python train.py --horizontal_flip=false --targets=["length", "ink"] --hidden_act="relu" --depths=[6, 12, 6] --kernel_size=3 --growth_rate=24 --momentum=0.95 --adamw_lr_other_params=0.002 --max_grad_norm=3.0 --ema_decay=0.995 --batch_size=256 --epochs=7.3 --warmup_steps=160
Rows from block 6 of a small image classifier, named by matrix and row number. Rows with one number belong to one channel. Each number is 128 + 32 x the weight over its row's rms, rounded and kept within 0 to 255. All counts start at 0. After the name is the row's rms in percent of the matrix's.
After each channel's rows are labels from the 100 images, of 14848, where the channel reaches its highest value: "strongest on" is what is common among them. Only what is clearly more common there than usual is listed. The data: numbers of one to four digits printed on busy colour backdrops.
# conv1: bottleneck pointwise conv (model.blocks.7.conv1.weight, 96x96x1x1), inputs 0-95
# conv2: growth 3x3 conv (model.blocks.7.conv2.weight, 24x96x3x3, transposed, each kernel summed), outputs 0-23

conv1.31 095 [122 120 177 142 151 126 194  70 105 151 145  99 149 125 147 124 105 163 143 115 127  97 136 154 113 117 125 165 117 121 144 156 216 105 186 115 140  86 174 137 125 134 144 124 139 129 160 132  99 149 165 168 139 121 102 128 150 107  85 103 183 255 106 144 118 131 140 110 107 181 114 141  57 120 178 120 121  83 113 112 109 130 154 139 120 166 160 118 141 206 123 140 108 130 163 167]
conv2.31 172 [111 149 120 130 123 115 114 136 141 142 133 109 139 129 119 120 126 115 118 105  38 116 103  16]
strongest on: red ink

conv1.49 092 [ 92 132 158  81  72  87 135  63  82 152 152 159 144  71 116 185 175  97 114 158  87 101 160  81 178 100 118 152 117  95 101  81 122  91 114 140 155 151 139 150  87  96  92  77  99 152 110 104  98  91 110 109 145 110 114 133 170 115 135 139 154 139 188  86 135  90 151 128 163 177 114  98  91 137 152 161 166 178 112 111 119  90  95  94  81 114 126  79 207 130 130 128 154 162 140 118]
conv2.49 078 [115  66  98 130 172 118 107 127 145 158 133  76 144  65 149 112 108 119 149  99 108 198  94 141]
strongest on: red ink

conv1.64 103 [169 123 144 167 115 131 165 112 112 188  92 193 119 126 108 117 103 179 106  87  52 176 152  84 156 176 122  75 149  70 130 130 163 121  98 183 156  42 154 138  92 133 136 125 101 101  94 154  84 155 103 106 168 138 104 144 125 124 118 126 171 159 124 156 190 146  83  98 123 145 186 127 124 112  79 133  97 142 133 122 143 130 113 119 110  89 151 183 115 187 137 166 150  84 112 124]
conv2.64 098 [135 106 139 147 111 102  82 109 138 100 122 123 124 114 133 136 121 142  88 129  29 117 144 211]
strongest on: green ink

conv1.15 096 [142 133 144  92 163 112 131  62  68 103 130 105  85 111 103 124 189 136 104 106 165 143  83 118 128 165 140  57 151 168 121 108 144 172  89 150  59  65  89 187 115 104 140 132 130 147 178 126 131 128  95 104 134  79 102 102  92  71 130 133 160 143 173  76 110 132  54 125  93 157 109 132 131 102 129  74 151  87 135 134 105  58 129 164 155 136 152 149 145 164 134 148 120 174 161 133]
conv2.15 058 [ 69  56 120 167  90 135 136 119 191 145 122 139  82 143  80 129 113 130 145  94  96 138 116 155]
strongest on: red ink

conv1.7 102 [176 166 131 142 166 129 184 118 148 124 110 163 121 111 125 149 113 138 117  71  77 126 134 135 178 151 150  76 114 165 119 109 111  55 131  93  87 171 124 103 124 125 100 151 110 169 107 106 161 136 137  78 141 144 144  87 163  85 124  86 139 176 164  68 135  98  77 142 187 145 132 133 189  89 186 115 132 101 146  74 122 154 233  99 102  96 106 151 110 158 135 111 118 136 109  95]
conv2.7 074 [ 83  87 130 147  90  83 124 193  84 132 129  56 147 116 101 115 108 128 115 100 119 115 109  82]
strongest on: teal ink; red ink

conv1.87 098 [ 95 119 129 149 112 176 124 110  69 116 132 161 154 104 183 141 140  84 107 122 188 126 111 105 164 131 109  50 142  65 128  85  78 193 113 167 124 101 113 127  87 109 169 120 103  85 153 139 130 118 124  59 153 122  78 111 146 120 152 148 127 104 147 162 116 116 117 157 178 132 115 170 145 140  95 132 137 101 102 113 191 113  75  91  71 127 112 116 186 133 190 173 160 164 168 167]
conv2.87 085 [ 86  95 135 141 110 131 100 124 150 133 153  61 115  73 171 133  74 172 128 141 167 134 129  72]
strongest on: yellow ink

conv1.61 105 [ 79 100 142 131 126 130 121 152 161  82 122 111 157 130 200 125 120 120 150 132  78 126 100 107  94  96 145 172 105 121 133 199 126 104 170 162 186 130 181 118 116 124 149 149 126 116 133 103 157  92 187 106  54  64 117 215  85  98 117 121 119 118 113 148 175 145 139 101 146 158 102 135 119 118  97 143 124 147 170 126 186 160 103 151 161 106 115 117  69  52 133  73  96 119 140  85]
conv2.61 079 [ 34  94 113 132 133 160 179 116 113  82  72 145  97 142 121 124  98 153 148 121 127 146 149 158]
strongest on: bold; red ink; orange ink

conv1.33 096 [ 94 102 161 127 111  93 147 132 100  48 151 125 202 146  94 115 148 131 104 128 109  79 131 121 191 135 140  43 169 138  70  67  85 201 101 135 129  86  88 135 124 147 124  76 130 137 156 185 148 154 110 126 113 124 192 145 165  99 103 131 170 152 121 123 113 126 154 129 123 127 149 166 130 124 102 116 125  82  95  75 186 170 131 132 113  88 156 126 144 184 128 162 151 159 150 157]
conv2.33 064 [132  76 174 139 127 114 156 115 167 175 123 127  81 122 192  94  86 106 141 149 131 106  78  91]
strongest on: red ink

conv1.5 093 [133 139 170 110 122 141 159 132  68 112 124 136 143 155  59 158 162 100 124 165  79 144 112 138 152 128  58 144 116 185 196 110 124 160 123  65 142  91 120 130 114  91 168 139 114 105 126 120  65  99 128 153  95 100 103  95  84  64  66 121  80 127 121 127 113 126 117 132 123 173  99 176 147 135 180 131 140  85 164 163 159  95 126  92  88 127 107 154 205 110 174 167 125 159 165 142]
conv2.5 064 [ 94  80 139 166  86 142 133 118 144 163 145 124 105 114  60 105  91 124 152 117 182 157  84  83]
strongest on: yellow ink

conv1.65 099 [172 132 170 125  63 179  96 139 135 131 116 147 132 160 144 141 119  94  98 130 154  56 152 144 105  91 147 124 119 143 152 134  87 133 127 112 143 129 102 115  56 121  98 124 103 147  83 128 137 125 133 115 175 105 129 189  24  79 112 116  94 154 115 142 148 143 103 120  99 200 138 101 179 159 168  97 123 116 108 119 125  64 157 129 120  96 179 210  88 176 170 122 142 128  91 146]
conv2.65 049 [ 90 110 104 161 156  94 151  92 122 115 157 121 153 191 142  94 129 112  97 124 147 118 170 210]
strongest on: red ink

conv1.57 098 [ 68 128  83 132  58 145 168 106 112 140 150 154  85 102 131 158 158  92 109 116 136 144 114 138 129 108 124 139  86 119 133 100 148 118 126 127 106 149  74 105  85 117 188 142 124 139 100 125 118  95 175 100 166  69 123 128 118 128  90 117 156  54 109 101 144 126 149 160 114 100  92 162 155 122  80 117 155 141 129  75 168 148 195  44  93  63 179 145 223 150 148 133 125 112 130 117]
conv2.57 104 [184  96 140  93  97  79 119 137 112 119 157  71 110 109 113 121  89 132 132 120 114 137  75 202]
strongest on: last digit: 0; pink ink; purple ink

conv1.16 095 [159  90 129 114 149  66 119 121 159 155 124 129 119 152 176 106 116 110 148 103 100 130 139 150  83 155 136 174 106 132 188  99 131 180 152 138 113 162 183  92 110 122 156 135 148 107 142  42  95 189  88 116  96 118 141 204 137 161 102 138  85 126 122 121 139 127 181 127 158 157 118  61 161 146 148  69 136  93 118  77 173 150 191 161 127  86 172 185 165 144 119 120 142 110 151 159]
conv2.16 081 [ 55 129 130 139 108 104 140  89  80  80 125 113 112 122 115 123 134  81 111 126 150 124 116  39]
strongest on: bold; red ink; orange ink

conv1.44 104 [196 107 102 119  97 216 109  67 133 161 181 111 102  83 145 166  97 128 149 147 125 131 109 108  99 113 176 149  83  97 116 136 121 103 138  91 122 157 110 144  89 157 173 131 111 182 142 121  91 155 155 174 153 101 155 119 159  71 170 133 119  97 116 179 129 141 171 109 108 157 175 106 173 189 105  72  99 101 158 124 120  71 120  96 160 170 125 125 116 122  98 128 150  80  80  86]
conv2.44 096 [ 70 108 182 141  86 137 134 100  68  76 105 140 104 107 120 138 138 107 110 126  86 131  92  75]
strongest on: yellow ink

conv1.67 100 [114  94 111 117 119 126 138  76 102 136 133 173 130 150  82 135 163 167 103 107 131  98 126 116 128 121 156  85 103 153 161  75 159 160 130 140 153 126 109 138  91 183  92 230  87 146 162 175 122  88 150 158 145  78 214 142 118 157 166 131 153 197 143 116  75 140 156 192  92 147 162 112 179  89 122 114 123 106 116 110 158 153 106 106 185 150 113 123 152  80 114 153 100 120 170 137]
conv2.67 136 [126 109 146 109  97 112 160 113 118 132  83 125 114 127 103 124  88 112 165 149  20  98 127  83]
strongest on: teal ink

conv1.11 106 [206  36 146 132 164 111 174 201 145 125 191 164 194 116  91 106 110 155 137 129  86 151  68 133 174 148 102 173  95  74  71 208 112  76 148 118 134 118 140 120 120 143 140 113 150 117  79  97  90 101 128 169 120 137 125  87 149 114 127 104  86 179  89 125 100 124  97 146 110 121 128 113 129 132  99 120 126 128 126 201 134 124 140 119 132 102 154 130 177 101 155 133 116 117 127 152]
conv2.11 086 [ 77  81 111  76 125 117  73 140 138 162  88 158 151  83 135  73 130 122 108 112 102 175 115 110]
strongest on: red ink

conv1.92 100 [ 58 102 128 143 132 120 110 113  96 131  76 126 107 153 132  84 132 129 174 125 189  68 171 160 123 126  84 117 153  81 139  94 112 140  61 114 143 118 135 101 159 137 144  90 159  49  91 139 156 143 107 153 116 193 169 178 202 159 101 163 154 166  79 132 177  95 122 129 150 166 122 142 178 109 142 111 135 112 136 153 127 130 104 134 142 174 131 188 113 105 110 151 154 101  89  64]
conv2.92 107 [ 34 138 139 133 151  98 124 141 123  69 107  95 124 153 157 138 122 169 113 170 136 127 106  73]
strongest on: teal ink

conv1.80 097 [174 124 186  99 138 111 144 134 121 168 159 139 111 176 139 182 147 177 114 102  95 129 150  76 100 123 189  89 154  54 149 114 119  50 127  66 157 192  88 144 150 165 163 152 174 100  94  90  84 152 168 148 148 129 124 145 158 118 138  86 144 149 148 153 167 108 161  70  88 107 173 130 151 129 152  99 121 130 159 157 116 121 130 131 104 126 115 181 117 175 153 102 179  86 133 106]
conv2.80 067 [139 124 148 162 104 139 143 105  85  74 128 149 143  91 145 147 180 123 113 108 117 156 117  30]
strongest on: blue ink

conv1.26 097 [140  62 152  60 106 136 159 130 152 171 115 166 108 121 121 112 128 165 124 131 126 119 123 111 162 176 140  99 153 113 134  91  76 107 170 145  74 192 135 140 151 139 133 137 115 101 151 158 101 135 151 177 115 114 125 134 118  84 121  71 139 146 138 116 111 159 109 155 163  98 217  87 189 111 134 151 127 157 100 120 179 160 139 133 176 135 100 164 147 167 151 158 181 201 174  53]
conv2.26 156 [ 89 150 120 136 127 141 106 107 126 133 111 145 130 104 132 122 106 139 110 155  44 116 115  23]
strongest on: teal ink

conv1.21 104 [ 97 151 132  66 139 108 113 181 136  75 173 141 103 132 169 157  66 145 104 104 125  89 122  91 109  84 140 132 163 143  66  91 136 168 150 100 123 144 107 103  99 109 135 182 153 114 145 138 164 126 113 135 164 146  75 137  67 110  90 130 138 174 126 123  85 175 173  88 167 121  97 120 117  92 171 133 180 142 182 114  85  49 125 123  95  87 133  73 128 154 120  94 114 176 135  80]
conv2.21 053 [124 150 150 140 143 110  77 114  98  94 155  73 107  82  91  77 104  78 149 162  82 116 143 103]
strongest on: pink ink

conv1.46 113 [112 139 193  95 141 155 153 156 126 113 179 166 100 156 103 112 141 121 125 119 155 182  91 132 104  92 126 181 135 113  77 118 183 117 130 157 160 120 161 108 110 143  95 185 164 126 108 152 128 150 138  63 129 158  91 110  69  70 112  74 170  83 118 149 151 127 157  66  94 129 104 163 148 163 141 126 159 179 113  89 167 171 135 109 125  84 120 105 123  89 211 125 116 140  99  64]
conv2.46 151 [145 104 126 139 124  97 102 109 105 113 145 144 122 131 143 156 133 124 126 142  32 122 158 222]
strongest on: pink ink

conv1.75 107 [133 161 106 154 150  93 107 158 157 159  88 107 145  99 103 127 125 104 137 155 144 121 175 101 136 115 113 158 103 110 101 101  97 124 128 150 198 123 129 137  94 141 161  82 175 148  95  73 136 151 110 141 173 104 122  82  96 103 129  58  90  70 158 109 186  93 107 140  93 117  78 148 129 175 133  72  83 165 148  90 112  88 118 168 102 144 181  88 126 202  65 148 101 150 120 178]
conv2.75 147 [106 137 120 132 158 109 138 128 122 133 168 138 145 146 126 130 118 119  92 104 251 119 123 182]
strongest on: blue ink; brown ink; first digit: 2

conv1.14 111 [171 168 145 129 153  71 141 124 138 143 158 187 142 134 131 134  94 175  76 149 144 128 165 146  89 130 141 107 101 121 127 145 144 142  41 120  77 105 129 170 106 168  98  96  92  92  91  98 120 183 145 150 197 151 156 137 113  83 116 106 113  74 151  80 103  90 189 139  83 136 126 136 180 136 182  82 120  90 121 128 164  96 115 150  87 117 173 183  78 133 161 103 125 157 127 150]
conv2.14 138 [123 123 143 126 149 111 126 107 118 125 120 130 152 130 112 120 123 124 117 120 247 123 151 212]
strongest on: brown ink